python train.py --crop_scale_min=0.8 --conv_stem=false --depths=[5, 5, 5] --beta1=0.9 --steps=29000 --lr_schedule="linear"
Rows from block 11 of a small multi-label image tagger, named by matrix and row number. Rows with one number belong to one neuron. Each number is 128 + 24 x the weight over its row's rms, rounded and kept within 0 to 255. All counts start at 0. Numbers have three digits each. After the name is the row's rms in percent of the matrix's.
After each neuron's rows are labels from the 100 images, of 14848, where the neuron reaches its highest value: "responds to" is what is common among them. Only what is clearly more common there than usual is listed. The data: reaction-diffusion patterns (Gray-Scott).
# fc1: MLP up (model.blocks.11.mlp.fc1.weight, 1024x256), inputs 128-255
# fc2: MLP down (model.blocks.11.mlp.fc2.weight, 256x1024, transposed), outputs 128-255

fc1.471 102:097164091107106137127125146168147137157147119096136161101121080136149140080124156135145146110107158083146129159124103100106142134116150146123108171119146128138136144144120120124146146115146108097101144102103093132136092138087127126110100140154081115145105124124103104136149097158134091114082132179180162115114098108100132157109105117120106173089131115176106128173087158112102160126136
fc2.471 102:132127118160143134106117134131114137154103158196110162131132169120132157128123144127144153160106128109153131093127089182124101136089101166125118152123097136151096176137127112108136107088110099111108162089123100101119128125096123123124127117153145096147151150117074141152128187104156088101122142156125120120093109116096091134097166158086143143134103151110087088163138163122123117119161
responds to: feed 0.058 kill 0.065

fc1.173 105:143120142179144142124091084141141101124127142131119127152128158127121153097123143120138130141138110133116142105090145128233135098132129119143120095085105143095122140153150133143113118123124104113141173125122151140124142101127154118113164134136108133122112128172132153126104126103163115129106148090103149084118127089117117144108129164116157120165128128130135066131116139138156128109137
fc2.173 107:170118111135155147131116159149128103129121109166145140120110141107095105125139160112132105178090138121133088111118097116181141129123120129140077144161141123141148158129127095135112099122109126148119121132135099133105134191143145126114133110081108107153131119112143148136094141144121089100087128060151124138142128114112138149151095160142112152095100144074113138161126144146127162157134
responds to: dark

fc1.464 110:078182094129136104116126090103172111147133170123119119133101082135168163154115142147099099127118122083160102107146114130159081141153121128118156103152131140166135153127125138166168151132136138138094152152115080108102130122107120116132144112098128147103049108143120133149105146100115135109167120120135102092126113135109098117121114155133129141162135124109085089170121104136114139140125
fc2.464 121:145125113118141115085102183130141105128107134151149048138082143091156129161137144102113147157157128122144146113134122117179124134106112113154126173105157089137143160156116135134125090117125092143138136104095160087116139169100101119097171103060112143137122138110127154134125168096153102106130140080124119156123157113116123183167117144143132139124131164109100088143119175115135136138148
responds to: embossed; grey

fc1.645 105:119139086181133112123119119158127130115107127136132126132170087122132129117119113126127143138187174149128120151137156138124124120133110137124138137167114127149151121132117176106102109127116113110087113173167148122117132167120079128139108107165134166161139113137107101107144082130095099133118125130079103117165097135130143125128110157139125126105138137117103129061158143072121164089167
fc2.645 096:156125124088138143156110127104127086122140138126155131116133113132143130184113122135144105096163094158059091122123142125146110151137140138157112134135076092104114122105138136156122089180140091072150094148111121141095164116116138155121155140152104130123117105154120132108155091158112136113117114087150146158136141195159149128122108091130103148123121158104122126127109116100139146125139
responds to: stretched; feed 0.046 kill 0.063

fc1.467 104:117092122125120138140122137147132124152096133151147095103109091164133116133183125153114105154169098107100115150103123161137134122109119147144142156097088128091121128134094126122156103137160109112115096119137078135121138107088126092113130128113140139142070113170149109116145137080129161169098109158143150095151123126125118093099076144153138125142144121190144123123141156114107096097119
fc2.467 106:148122133119112109156106139096105090129150129114126139120155150154148115132103104116132110127168121088111094147144157142136138131123093154168116084171151159083137115152090147142125152114095161128162133133168089111102102119129105167122180147141111123093151142126117096114098126141150107111132169123138092105125099097116153112122078111136143135105110144097151116140103083096155075173144
responds to: stretched; dark

fc1.334 097:114136167138146100143145148147105100152146093109119164128115123164136161138095132138085042114142121136130090116102148082139119179110142135130171096086117094192178106120117118132081172135124130125134138117059143096105111124112121093140148149101128150113133132127152138108109123138072151137113115141140120119152172154133121134143122155132113148117149121146118122172141136096105131119116
fc2.334 094:132149109107154116105119160152174128103098135128140095116125151099125140125149136134127157096113125139146155156106129098116134137086105128156146119076113143132103126124134123159115102140168086134106151106071110125138141158091125147136166139098090122113109130133151130129123152079138123110171134113093158091083131058094131171161133129124171116110117154091125153116090145098166135112173
responds to: warm; vivid

fc1.319 088:101106183110148126158099128121115081119063094154136136127124184140099127165091146135122078119140130159137152123105148194178142091100102146131142114120139106154174121137115122127118155152110142115143133182164098111136118089117103150095132135125125152109090091119186151083129123105146134118139132109118137144154136134125131158110091090069134113153142101145168137098190114151148129129187
fc2.319 092:163133116121085115171077137102115119157146145142107147118151128154126102114155143146134119125110142113152117131124100169150125077138118126125126106124124117090119146087136130128103129129139142148150123149174101114136094079164121097150091142141137149174148186107148103135143108126142120132111148125126089141147097108148150175113100134179095114137121073181139123105109129113145107152106
responds to: feed 0.022 kill 0.051; cool

fc1.229 105:146180162133144143101141146069136138109159127123163129138127125131103161089143137130112125113116127100154149110083109106153182137133115125129135163106120158134116173144091126174138145115133101141130161102128113144144145170093096152121119118124116127097105154161174109142122098143139132123121116167086138093151136098102140145097147108081124125141103063133122080099162123159123130137164
fc2.229 096:112130130142134129125094155099135123175086060122126113144121111122156121146117107129166104156119110144154138104148120128145110109165155132070145157137128133113143121119073171111217090145133143098133134118153145101146098150124106136146136131098106157118111112111158157130134131121114129130147117142112143118139136109167083114141106116148137114139178126146135161141160105121126100106123
responds to: grey; dark

fc1.277 102:113183094099127096136136163123106136133126135128131125079097108190174146093142115124136140146151138108142130133133135124114117144130180139121147140134144149165190156156129158111162117117119124105151152137114127132132136123131127129108150142116145139134079128095125113163153128100147139122129130141125123143135137126075100130134118114132109134123126146137095116107151125115118126158150
fc2.277 084:157133135121110097147137170125103105139132132153177156127080155158126122151134180131127172155119116134173148133102148138160133136140126100150100146117137129112094150143136110123151100132131119159166166120135111126119163182116120123128083123173160117164124135131128122100123176130152124101100112110136134113146125141127130142136106152114161179140133161117139067146142205139108108140158
responds to: embossed; dark

fc1.655 101:134151101176153139127127135139146133114181118125148121124119072143151155114111137131161133124095147120117166142123104110139123132103148149125158128113187141130127181091100089083110168129124125148207089066111128127113113119111131129148140177108121124120128100158143170146142099115083122133158149146120141172104128110094132146117121115110126100106149085143122116120142120116135126117091
fc2.655 098:127140104115169134118139131177141132135121121133102112129132145115124187122153115127128115088135140107136109119135089105116105124136115137121140138122138142091124151112095138135102143128143090169064118111123102134077112145147165162165191099091092074103122080126141139117086118114125155130141137140118166109083140118129132126163114126148133139102151115128141159108073096112152131122126
responds to: warm

fc1.9 102:115128109116112155134143093171134116173146081150134150143120150133127109134074135136105114141128134148116111125123110118155102130113099129143128186094113123120147120085095149133131153168123087093160150129110117166086118113116104122123071185126104112086123139162180126142135127172120142123102098130141141132133093145138129151088095110135143087115146138142139105124105119114110132117106
fc2.9 097:152142147124096129145135095128146147149132155115096132135145086092175137160103121121102115141123112124090170121113121156125122187136136144094161115080158097134142138138133140138135130128130180079118110121078153115139109136067099151112129125169164085123085115150076144172166119110104123138141116162124113130162151159148078136149124122124105110157129117145121112093159112115128105098121
responds to: dark; grey; feed 0.062 kill 0.061

fc1.733 108:129144096120117125106120146105113153157133105108119142097159123163135128092125127154126129160040125143152157140146126134139141136106111121086151190117140110119114144073130133140127150128178142120108136115119136169133113056098120137118160146114138119148087131120190125131174105201110142104153151170140113106138136115104102173132115121106162078111105084178149107124069156108092110147125
fc2.733 086:109115105164180147139123093124119113151081151132122112126148117108110162117121165147136120168062170116112134129116113121135136125128139153119131120105118127178096142121142128114118141061100123093139132125113146130175099106133133114094099134097134161124121164109096101142136123119166111122095105130156138155110113087085122152089132145129091109093049099135158119127183136171192123146136
responds to: feed 0.018 kill 0.051

fc1.680 108:131118126159153125134104090114148125119153182104162092146071117131116101107177119128131154108109092116103145126138116158106134150132124157122138126145127142158112136143107124128094142174148133112149098171128119132123097089069147090165176153149139123110128142134102116149149114102102092196170109105137156088126147134131136136144143137130157189121143097083135110132134047065116142132161
fc2.680 113:129155094078116134140146143137170120090104111114152106108134156144096101094122137109125123100176092112112144165126126095138143122117159080141111106150110182105095109123155138147082151185136128144132115167144115156129170078135125128142156164099109154117145115110134106097098125152142101163115159104140111154116124094108145121142133115180153130114111126131121160120102115134140137174156
responds to: grey; feed 0.03 kill 0.057

fc1.745 104:117153130142129136113146134177111098137181127124122143134116123135127140160101129146107130097141130099129108150109131094139104116132142132100089154124136111174161160096123126119152122147126136161117116114144108152135107139135126112163160137111044130148098153137150107153126123128168125093132132149125135113137117156120149115127132153099106147114146124163107090159116144109112145143126
fc2.745 102:145134102163125122149128121107104186160168126157102181091158155143106130159112159101128108131090157129116118078130078144117132139145131146112129124131109104137135168126135143093149136124132105118116139139135101110139145105116120126147144130139161101182159115135103135180124153117101089094125131172133144091138077163136103133143172146107143116140111131104092112154147136177101133122122
responds to: cool

fc1.76 102:104114129157128132123155149159134160140131104115115117094120134100134132144096134148146124144112139104123112121123134160145148093111148124178141184122100115109108133110112122086130136101136151056128083118139109186105116146119183131137123143064130130154120120124172115111188124137156124133131140154151143123126098095096097137133152099070090114098133095140093124148114126109093162145135
fc2.76 089:161145139106124114179105101127176111149087163160111132121166088099137148139077115094120102138090142139105155122114130154150120165153128142109136109088104115172139130122150149121139145103127131100144094138105133096152120079108116129154106140097132138129083142113075113160154129100106078122096103132138109123125102134103130178124125112138082091120100096096145155098196128146166097151126
responds to: feed 0.018 kill 0.051

fc1.245 103:059114078150117148146120087140165105142173124130117103085121094133167125139111137124119124134108105079135120111113106159139142126100131113150122142142154090129095170166077151137147147134093130122135124175154099131137129140119116058165140131123092147142092149088171114110110125162155154115111069144126134124087140097110110131128165126107153122113107095100120157106139108100098140142123
fc2.245 121:090127166121155170090179113133139144088140132135131113151143135115120144090149134093118089117115144100132136167147129127125150140112127113100093146113147144133143128143123095130121156126152119145090153103100170149095128138127096113095139128103114097091119097123135147147121148106131095184161137153117110121107135113068089080144095138114148109109156134110114158135125125136115161114128
responds to: warm

fc1.537 105:143162130128117123126106075117174090109109147121101123130126086129113149145123132164136132162083133143125155105090136155158098170120125119115191127172138095163143120163119169145135162128153110135145154102150114113116145112119114135131165131131150110135097136158124110129153129095127107131146116168117118123135117139126140165105162159170085202135141137130106122162125105144131135162146
fc2.537 115:178136119153145102132110178128112125163139111164153141090139133146154120134134109088159115137121150133099072105129158112146153118147095121121143147143113086127126129110119087161123111091093090130159153158143164096118163090128095104142167122101119157137121147144095096149143176122145107083102128115134104099158110137123119122136147152108134123160094129150135102152179118144175124142160
responds to: dark; cool; feed 0.026 kill 0.055

fc1.120 099:128141150118154122135087126122119149151156127114127065105130169152117111131121132144158088103133119110150063107145128177145115104126134143151161163092155183140094124167150143161143102150163118148112113097112125140105078116107145146143093127138139145156092135082123145145136126082126160135136175145086121094159117145119115087116093127094136118108133135136091109122126093158095135150135
fc2.120 113:122160142125150118098146100159173129093106129129125087140147117078134162116151115141134166089140135146128128142105151134119118151064119140141121124075128155154107116130170104157107120134147138155100147103068134141115152155110133120131129133134099081084121114126144152135124136083154141138173113127107141129102164102115109162142122103129119138079135143099122154124095170089155128115170
responds to: stretched; vivid

fc1.196 095:114158109131140118097110129106141155155103110134117083090099124117135151130158117143117111119121159138198120093100118146117089138126166138102119125142146104141213128106129112113189130152120124116126113149131089109112125182139102147146177143118104126141129121095120125136136093131166085119108094107152119123130135121110135089115147142087104131119103155138117137137117087151122112133106
fc2.196 070:153104145120143153138112139102139134146103128107118088150172122092140128127135135119122099116136144115103104129135130091117132090135145108143126119130117135111173137097145149125105126126127092096125046133131137104105063092147109135141150114091069114101074154132158130137138088133144122129156125105131132136124131091129143124132114131138089126118104129126132195089110103095170103149099
responds to: embossed

fc1.183 096:131140089139139138143073118134197115165120128109128123150162101159149122127076132157086128145103111099178118085126119129144123140082096137142116144128099103134113128120090146108167145139129130124136139133148097131106133109101106145106124112126110118108114143114143150145147120165137161093123136183169128152117142141127125132107181126141087121095135107140111071126088140162146135120083
fc2.183 095:167122182107149137150114101095140083108107167101155129099090115090182168161145117160114153109141121142146105085130156140140124128114133131166110176136147113146139127121143161115131074121134125103142098103127119100126142144123146112127132132154109103099114126154122151082141105123093171140099122134116129142164159127105151165120081096110111104093135145115139162164113162070139149156109
responds to: stretched; vivid

fc1.741 104:110119147160141096158141130129150090145127137132178120125129119141157152132129140125120150136112148137135162099120163143117116127103144141100121147144110117110153110103125168096129149126193125099142174181106139131095123158116113120150163136132111177102124113100131114151131154127120089109130191138148131126179123149113076112131133146079152090079164165129155082099129119104084127149135
fc2.741 098:138140098134098070167112137120115077151181141128158177127101098165138109148106066107167133126127135143131123126146175138124135112163115136129111099131081124120129090119110147146157165150147141163176137178185114123118155116128128105167119156155129171109162143109111078123133139139135091102108123100137136084131101134159120122127104107126119155135109125151186097140146133148138085154145
responds to: feed 0.058 kill 0.065

fc1.724 090:128141140120108097134133092147148130133148128140137144117132149126115127105121143129083087122123148115162141094118072130110151096121143160145123139127119129095141166169105130125113144123121114094095118136095131185049102134124146120181124184098068129144110134122141103141150141115133072144148092129134126118187102114118137167112108153124128144124158142108101165169118129136093142126138
fc2.724 092:116139129115168135123158130109170099098092156121152081136143121118135122116139118131118148084166089123167103155096135096116102116097168099144077168112144156119129113129153131145126133148122106108125119117090147134114123117113153144106134124106124114097111124142130179093107148124157164131177135125137127195060113117072140127157123098157136143121090162110142151110107138104154148159129
responds to: grey

fc1.607 099:106095121161147146144128128122145108117118131048150111112121157124116155136125140139127149142097116153089152120101163180144118100118112129114148133106185080147145156108122139146084132148119124124162167173165154139128124155110140106109187122092150163173133133133162103115143164119121139125119124126126107126071117122116111164117130116115121148116125125154133088096167075104122136103131
fc2.607 091:111143121109100111112112114134127107126155149104117141115150151159114128129107150157120158124093124100180158127087107132092132136084128144154155099108151128108094134139126141134099150117120180124136152085137083115150077132118139196129123147121152121143153138135134144099129136099172160127152147150110131121108121095098163184140098125138158129103116098142155104118096138101124103119130
responds to: feed 0.022 kill 0.051

fc1.597 106:066125124126148092188098159146160134137110122098127122094125150151155136165066141141129120124128127143149139143101123086143116134108169127161188102120106118160117127133109155084141176133158075130111133088098110125148103150136136178121089138096129151096102151146137120109132114068125136077114162128151127141125125065104109114124111109159143140138107125159136139146109106145105170114170
fc2.597 146:128125139114141139107159091156177148083118167147116118144136132094117150169169118110089135096123149132099143126124123133109120167087126118119133126060148120140134131123142113138134108138160110153098129107070142153125106146122126121101118113122113091100102101131151157140142132072095131161166127148086126121112157125085114137165137123135122095132115129116122151106116167114126140117105
responds to: cool

fc1.118 097:084112109142105129150129139129127131140161111154153114144157088118144115133113152160119110117140127108110127158149138131148156137102114127157125150117139085134114124100094140110134085112109152109155115151134131125100106127158126127121108178086128145151144098143122105110132135121111156074141135152076134119150080110152151108113081129152111191072156137161114141132132142152104134068104
fc2.118 085:107115120163072125130144128159117133136173156114128152163093113132111130109149111103145123092106155129106156124137122110098100164131116122104148157148111118117143112166145099124111159127164132161120120128137158167115149121135126138130054122164144158146144157062131141135128119104096163134130097137129124141139121174155115106131156113171152164165117095137154133114172123158121132081095
responds to: stretched; feed 0.078 kill 0.061

fc1.495 098:077104196137129127166088113130132149117144130194144134105105132119104143131128128145146107119132088138143176145100111143117097138144109068123133170119109106179150120104118106098125112150124086105158104112113127142109133156116125118173130119068113120106149139137120145128111097147122143168119171114156096129103144135098111134113110136081117185103162117108118120119158096133149143088152
fc2.495 123:130103153159108135141134136124080130145143105146124185121101138177118115086129140134161125165082125101152130131131114155124153090156110132117114117147104134122086142143095112094152153088123141121154161112155111109150111122121107124141123121177158160148173157121100099145133147151170103139115113163164145107123108114118096109066147136099175167131127116157121118151158132157129108097154
responds to: cool; feed 0.026 kill 0.055

fc1.98 100:152093167113118127137112136077100148109125092156148111122144148199132133118124103162160075190123103136136119145125139128194104139119159153125133124105094117129120153140109143105167133143132172131136106123190127106115128125133104110127182124109123093143059115128122145115131118121119168158111132097159163138110119135128156128133108134134140146142132139165088114128117118131128108087143
fc2.98 094:127119126100129139135124127083154095111099152090166082135123145121152139130143106125122099114150106125153105165072149104120134120097156121159117109151152128140108102123115169155112106134120105102166113115120086107133109127144126173127165157056107110092166082147111132088104139120145138121129141109122121127083117079096160177156075100143120119101098150115145159162095128056155145154154
responds to: vivid

fc1.432 108:153114120213117122144122107094164085123166129112103107079118102157160137159133161128086165102098148120117154098115151121140137117142107162168152152093151124142126182146104151125099137121146114078140101137122131141110126099110145130154120135140102151128145120126134127161140144105088084155099144142130117172119147123129121102152162139119163119126126106153145062136126139095113174144131
fc2.432 119:115091125132149160137137121099106118111140108125111110151128097140127137107108146121105087134133126125106114155124131121155108103148159098112092172174146136139172150121141135127130110128105099133138100145146151164081143135172152170096103117114113112133139134122131142120096120173123132139079130106154100183125121175138139090109096125151101165092156139107119121144117117131148165159113
responds to: warm

fc1.371 100:131137085139111153148130094138107118171107108183123092126124066129130114145145126147143153103129146096116146135125107132131134091137109142129140157157114106146089131111094119133169121141193137101149133134116124181117093123090104162100174153131117105153123087147152094120136171125138155143160142107102093138125101118109125117119166140146127174112116130094111082106129098146142100105136
fc2.371 088:106124130192118114099155129167096150132186104139114150160101117132119121101137145133133144152095132141143176125113095142088139136133123135091106129116129113142134125152133077112167161139155168146123153121119135139137097205119132124115082097163154135131183128098130129146153133142130144132124066157112130108133112145159094105135126175110155142154161116140135089116184157142092146093111
responds to: stretched; feed 0.078 kill 0.061

fc1.45 096:123095083153162147142132136111135134092131109129090122113101107147146137129085135162114116181108071114133143165144118144133153126108132092144110121112110102128112121087137148171044148173126133154155104084100169131150110051141115116090139118109157123137136087109167133134136122113114150130171094106155075125123091119134134139128096152162143132084101136114104121153130109136138140130157
fc2.45 094:120156140080095142113155158149198140102105152131123105135125122127127064108150099060095148101159141093139169162121125124148130149144123082113126125129108145155143106170121138119116148184144116099139119134120155134106147121123119117125154147143155137105114091112102131138132131111099151163167153116092092127107132109098120101137130126149146109172100109134100166066138119108107135134102
responds to: embossed

fc1.90 098:085114120165147109163109101146154110151123125152151152097135095171123148154114161162149135116139191126119122126164132095138082120108194122165148103098103123128123131135114149155133135122162101082169134186124108116087099109133128110078124131107149150149122115191160133118125126128088106122108132096120133109121113135149142135116137145179122143139088127125146075141142129130119152126090
fc2.90 115:187113135149081109171096107098104130149137125171103187118130111153137125126089163134129127139082127134120131122114140171143129151163105124129107117160102117143132133124161117089140114123109176127157139133148115138121111095120094178113088131190149160161128190125103118153158116141136099082114111149133126120161113158128141121074163132104118171131111104060110111143153155164134101148124
responds to: warm; cool

fc1.553 101:112132127122114072143125129111132144160134152108098146094095108144119156122063115172109111190080092151157138127111129120136079176105131083152134087119142088109123128136134111136138160138122154123092161142126128114115094170095172094164066120151084139129128144149116156117132102112140101092139107124105119163142106135117130118114126105056138146104125127173142130148129115100142176166125
fc2.553 104:126133141192117088101124155138115172133145154152096167143125143130124181106162120125153138111113148112176082137099126147081109103114096156103131118131124183105137102123092125100164108093136145177107153106144102139125116129147128136141150136136103103126185136109155139134098111100137107123142152161095162066107152130129103111112156139111144143117106137121138116150130132154091096080135
responds to: vivid

fc1.56 084:102130136125142104157091137105097134128102098156121092110117098139130117124119144125122112096088133128175133127113167211125115151144135144117125132120127117126166125105114120105197127132128157122090109116132055174141068170121099130099126120051126162162125130094139130116178117145132083141144119117156116149154118119136126102124090126091076103132113142115126126120141115141116131148120
fc2.56 068:156108135118143155138107150110134143116121109091142107134155164101104117127103173140112121118128136116122108132117116049098144106109144119179112116142146147109176167115152137133097127137131084133120048139134111110096110117153122158155149127083075100125086169138162133128120111145123135127132146101130142135132113120123155138148130144140114119087138177115126195096070109115148122143107
responds to: embossed

fc1.322 101:155106090157126130183127091153130129130166120088152126141160082151149110104114132126107081093130160079147122132121096161148105113136100095124159131132154108133120152168142109116137153147139122140155140080090104134063129143132124139126122143137130141108110134102122102115155152147126108115140101125075130104186103141087101157104113130091145141071120077108142179125075141132112147127138
fc2.322 095:129146157129096112119105098118148179107153069113131120115115098106135178150110105115160155119113113169122129130149166167105122172119106168136098119121146142164135081154137149097131127159153172136093134103113091131157131127118119158120127168121139148123133110159174149135144120089105112123148165132102160089135150148116137159125132103110121106096204135104142140154112126135105099087137
responds to: grey

fc1.231 095:115121122162112107183103089111124117092135088151103082128145138154118122138180126151160092118108137134125135116120151102191132138146167153099140149164124108147134160110100150089147123120132123142150152105120110115144127168126119126131106116110132136151117096125129114137138111111122141154128158089099151137156143156128109133123099181095149176146118147121105081113100096136151135121119
fc2.231 096:106120118158120135092111101153163175116138154140123130186148139082107143108176118113140110126113147113113101169123131130105110141092146151104119127095124139181144127152107119118148134108121135153103136123089123155140089152132122127061140127111126125124140106109114157165093148082097115135128164150088114117059141125105085122133150135122112110136149121116119144123134133132111144093147
responds to: vivid; feed 0.026 kill 0.055; feed 0.037 kill 0.06

fc1.162 090:098113122116098114124147102063149136124119146120125106134130157118143101118136142114089129101116123117127149120099067137124158125099157119154134119143165111123139170107101117147118195120137166108138098125121099104091135135133071131107125238118139126095104121126146150147163107157150120127137149101132116122164113117114095132094146102113157137111134077128129148160120118113082118161137
fc2.162 081:115100129145154150106134133107175136143109105136131121158135118134131130121166123110127127116137117125179124149150114104094115099099175114109084147105118156135140117117126121144185117138142089114107126111110150161130125150135137112131129137123123119120127109138141167132120146103150126137160137147107134167018116132107107107168166127139154105134120150159106155120117155120141143115121
responds to: grey

fc1.398 102:131112113120126095140122123082136110143122135121126089119152152132179113150090171142111132098117126138180154142058117109134120119141127165192133114166160075148107105136153138116101114134136066112129128128126094127092119114155144137160108140109113125123131071163105138134136121148135084149105150131082129083144106143136150122141175163104100115151135117126151115161134173134125136133125
fc2.398 098:134139134105060101152132134118121122129168123113132129101175157160119078161100153136100144092130109121128109135165103141104150148114110134143145139108137114079139122149159124164087124157107169163115130124134130137093183130090133140158113143111141137148107127135158188097109135145135170126164109114117151121153143149119152120172099124149120131173101087098122120131114128102122101139123
responds to: feed 0.054 kill 0.062

fc1.756 098:097134168129125128168150140129160034147154091121100085115155142144149157132119140115089095072107082116157162130138112101160158118131126135119148164161139104121161130103158152113121125139121121160130162149128121144105091124129142141108159170131109147132103129180155135189110162131119148144118128127125103111137107102118113137101146137148101131135105122140149126104151139160130115164188
fc2.756 091:150103184149082103149126111122083151130175098098114176089148151175140113116126145152113145119107123100120120084119125157093147119119097176137135121130141113137127130140140133144125131132102168138104162089156104132127170173102138153140146150147163088155153102170109154122123125151107140108162116151141144071155136170119142116139117125092151147130094112158117122151112116125104105115154
responds to: feed 0.054 kill 0.062

fc1.188 101:141121141132142111144103119159128107118143079116101122150149119138179119137132156125151113123091115079137143137121134137114171103117133097142137171083137097166113137154096143115126160110164091132089159135153109119106120143104082113166119136119095163132118120189107115128103148161117072165096111141135117090176155125143114150067139125174127143118153059138153121153123144148108127140097
fc2.188 106:152158200100135141134122127113148146082106109072122104088132140141137093075156149155120159100107127114129147161127138135108176136111117098171127141121154155145125139140138129112062127141146163139089177090115175145140172106108104139136153173140120108109095144149156145146133131108134140137167134150133112108153149094093132134133159117157170087114109136151080163122098125105110112129156
responds to: stretched; dark

fc1.609 105:139159082147138120125130128136169115131136156137140130159121115118134179109159116118174118140173131113151110084065147144141120160145095120162118144117088158133112112168096166154152122148140095130126161113159120163115134122111134150113136120084111178102109166142109131171145103117117109135137110116157116136121112142133096147124121155120076139150104129119148079134134128115123128108122
fc2.609 091:095098104153148136120117109120128149175104118100157117118136146152114125146100133160161116176125101118145128122147133091107119132141141181130170099098132090139115127110093180127162145116115125114124155145137125132180107185127130126146167142079125177132138111158117125133129121123099138113147120163128148081119109118148121162177134138115122062115154135168149121168121103132109136109145
responds to: dark

fc1.372 090:114128106120129058141120121153151069124128155123093131138125163115220116143124203151139117079138121130116097123132144140120142134099125146144141117136118120126116078106117152163144102147111115132104135154147099103126096102137139117124132161094074137100110107157107129174127114108140119151118131123154130129136128116142105133140087166119108130116140109141186135114142135130057147152122
fc2.372 071:131109140107123102117150187139117059127108175119174095127090076124237136164126083128117114139176126140101124120169166142173133119137118119129124167126145099122119144128141141165103115130142091108178136116131174110080142144112136139113126063131110125116093148141113126117125153146153153105126116044121119160145151141136137127120091136126103148174091150141145104138151143105191148152154
responds to: feed 0.054 kill 0.062

fc1.10 091:157110144111146119126101137101136122120143144095102149138139145150130178120140143099143116127121110097132126126129141113144159107122137097115138128141096125145163144109075191108109146121130112146113152079181149140137118132116140093143126132114068212123121167140112094156120142103138152113142127093092154129089103088133103106101099128077134116119151138141152148116146117161123143123196
fc2.10 080:161113130131136144169106138131085116177134111098129124119127132147123095142102129141146092175113141118102130104152133103170147105191122128141157117175170091125129144122092169117115153105117135120146109139150151120121109123132137124169156114094116176160120147129137128135133115173108155116121115112177125113158093144151139153128113145157097089119113123163135132141129072122103140115120
responds to: dark

fc1.86 106:116125095137125110131119124117123124131129152154122126104108083174151110109128144192128089121067119073140156104117130137133172132132099092147156174126121097107101125120103142156117140152152141126088150137154102133124116048110134124106115126090122145112115136160158135134156116161088131117156118167157138095146108128152115145116102129130174110098105092167141150108139121109077090139171
fc2.86 099:145107165113154145141092080132149104134091126157112115113159095103130150115142132113106134157090172120121132115136124139160143115130125115129099124129096154184110133103161133097126130095102106082127139126109129125145132109140147124100110147120108154104125132145075097143141120121146091158069128102140095127106148070078152132088130106105089108094078114118119128128163154149154106157108
responds to: feed 0.018 kill 0.051

fc1.249 099:125161158150111134146126089093150117115183133094111159134109071128119135122091117135115141104068142080147159174106106113147145094144080086099102167151094107133146192124108112130137142092129105135108185123189131169098127162144165094151129151114113105156135114121139107156159125163115131085134095136162125127115129106104127090127125146097118150122150107136095141128104112117119105098143
fc2.249 095:136140148144094132128162130134109172133160043119086140143119132133118143112134127082110134094096177119143128091129109125078143115148117100112151117172150140099188148124115094123162169142110143157113106148175134129134118124172115137167132129101118103127153144080130095160103144126096107144134164142107122106153133177141123101122129145148160153099197114140127146131124127197140101134120
responds to: grey; feed 0.039 kill 0.058

fc1.461 109:127150157108172148132109120137161155115119092138130168100138081154104136123119135134127112076125109133162157152111146138169125126111061135161139138104084090160148117127088166115125149151107122092168165144178131123125114145173144078118118118140137170117132125143189089123154092171170132106122159109091170107076133152133129076099149130092123166136152106135141164122162148142107138111105
fc2.461 126:169146120124111106180110125114110092173142134108114125098146097142150092177083110132123119129106138159105128098177150129153141150177117153147169078112117081119147095116155149170108146119113151118166117151146147099149128080109105139153124151127147145146094144149119101147166096158110116118123096104141133112177093139182142142160098094127094106135087098139150098111155096119147109139117
responds to: dark; cool

fc1.702 106:068101125123147103186115128148143105155099136118092115018091104183147164143136131161125115131088123107142105115139119119146102131130169117159153129131122096141125109137120107137126101109186125082128122133132127088137107113131102131130124135134146114149117114141203168117133151114130119113153117124152147132126133136128126068140132129123132119073110102129130144171172118134113116134100
fc2.702 111:212147135104105133163076119109122101145122077159111166088134145160131136141097179104105123123109134120123116102158139181134157134159099140153132095134097142117135141115166109127149143127118145110182115140140089090130128093127100145132124155171136152142126138162062075139146132135122067115129140105132115114129085121116163149106137100123144127106180132128113135101126153152160069156131
responds to: warm; feed 0.018 kill 0.051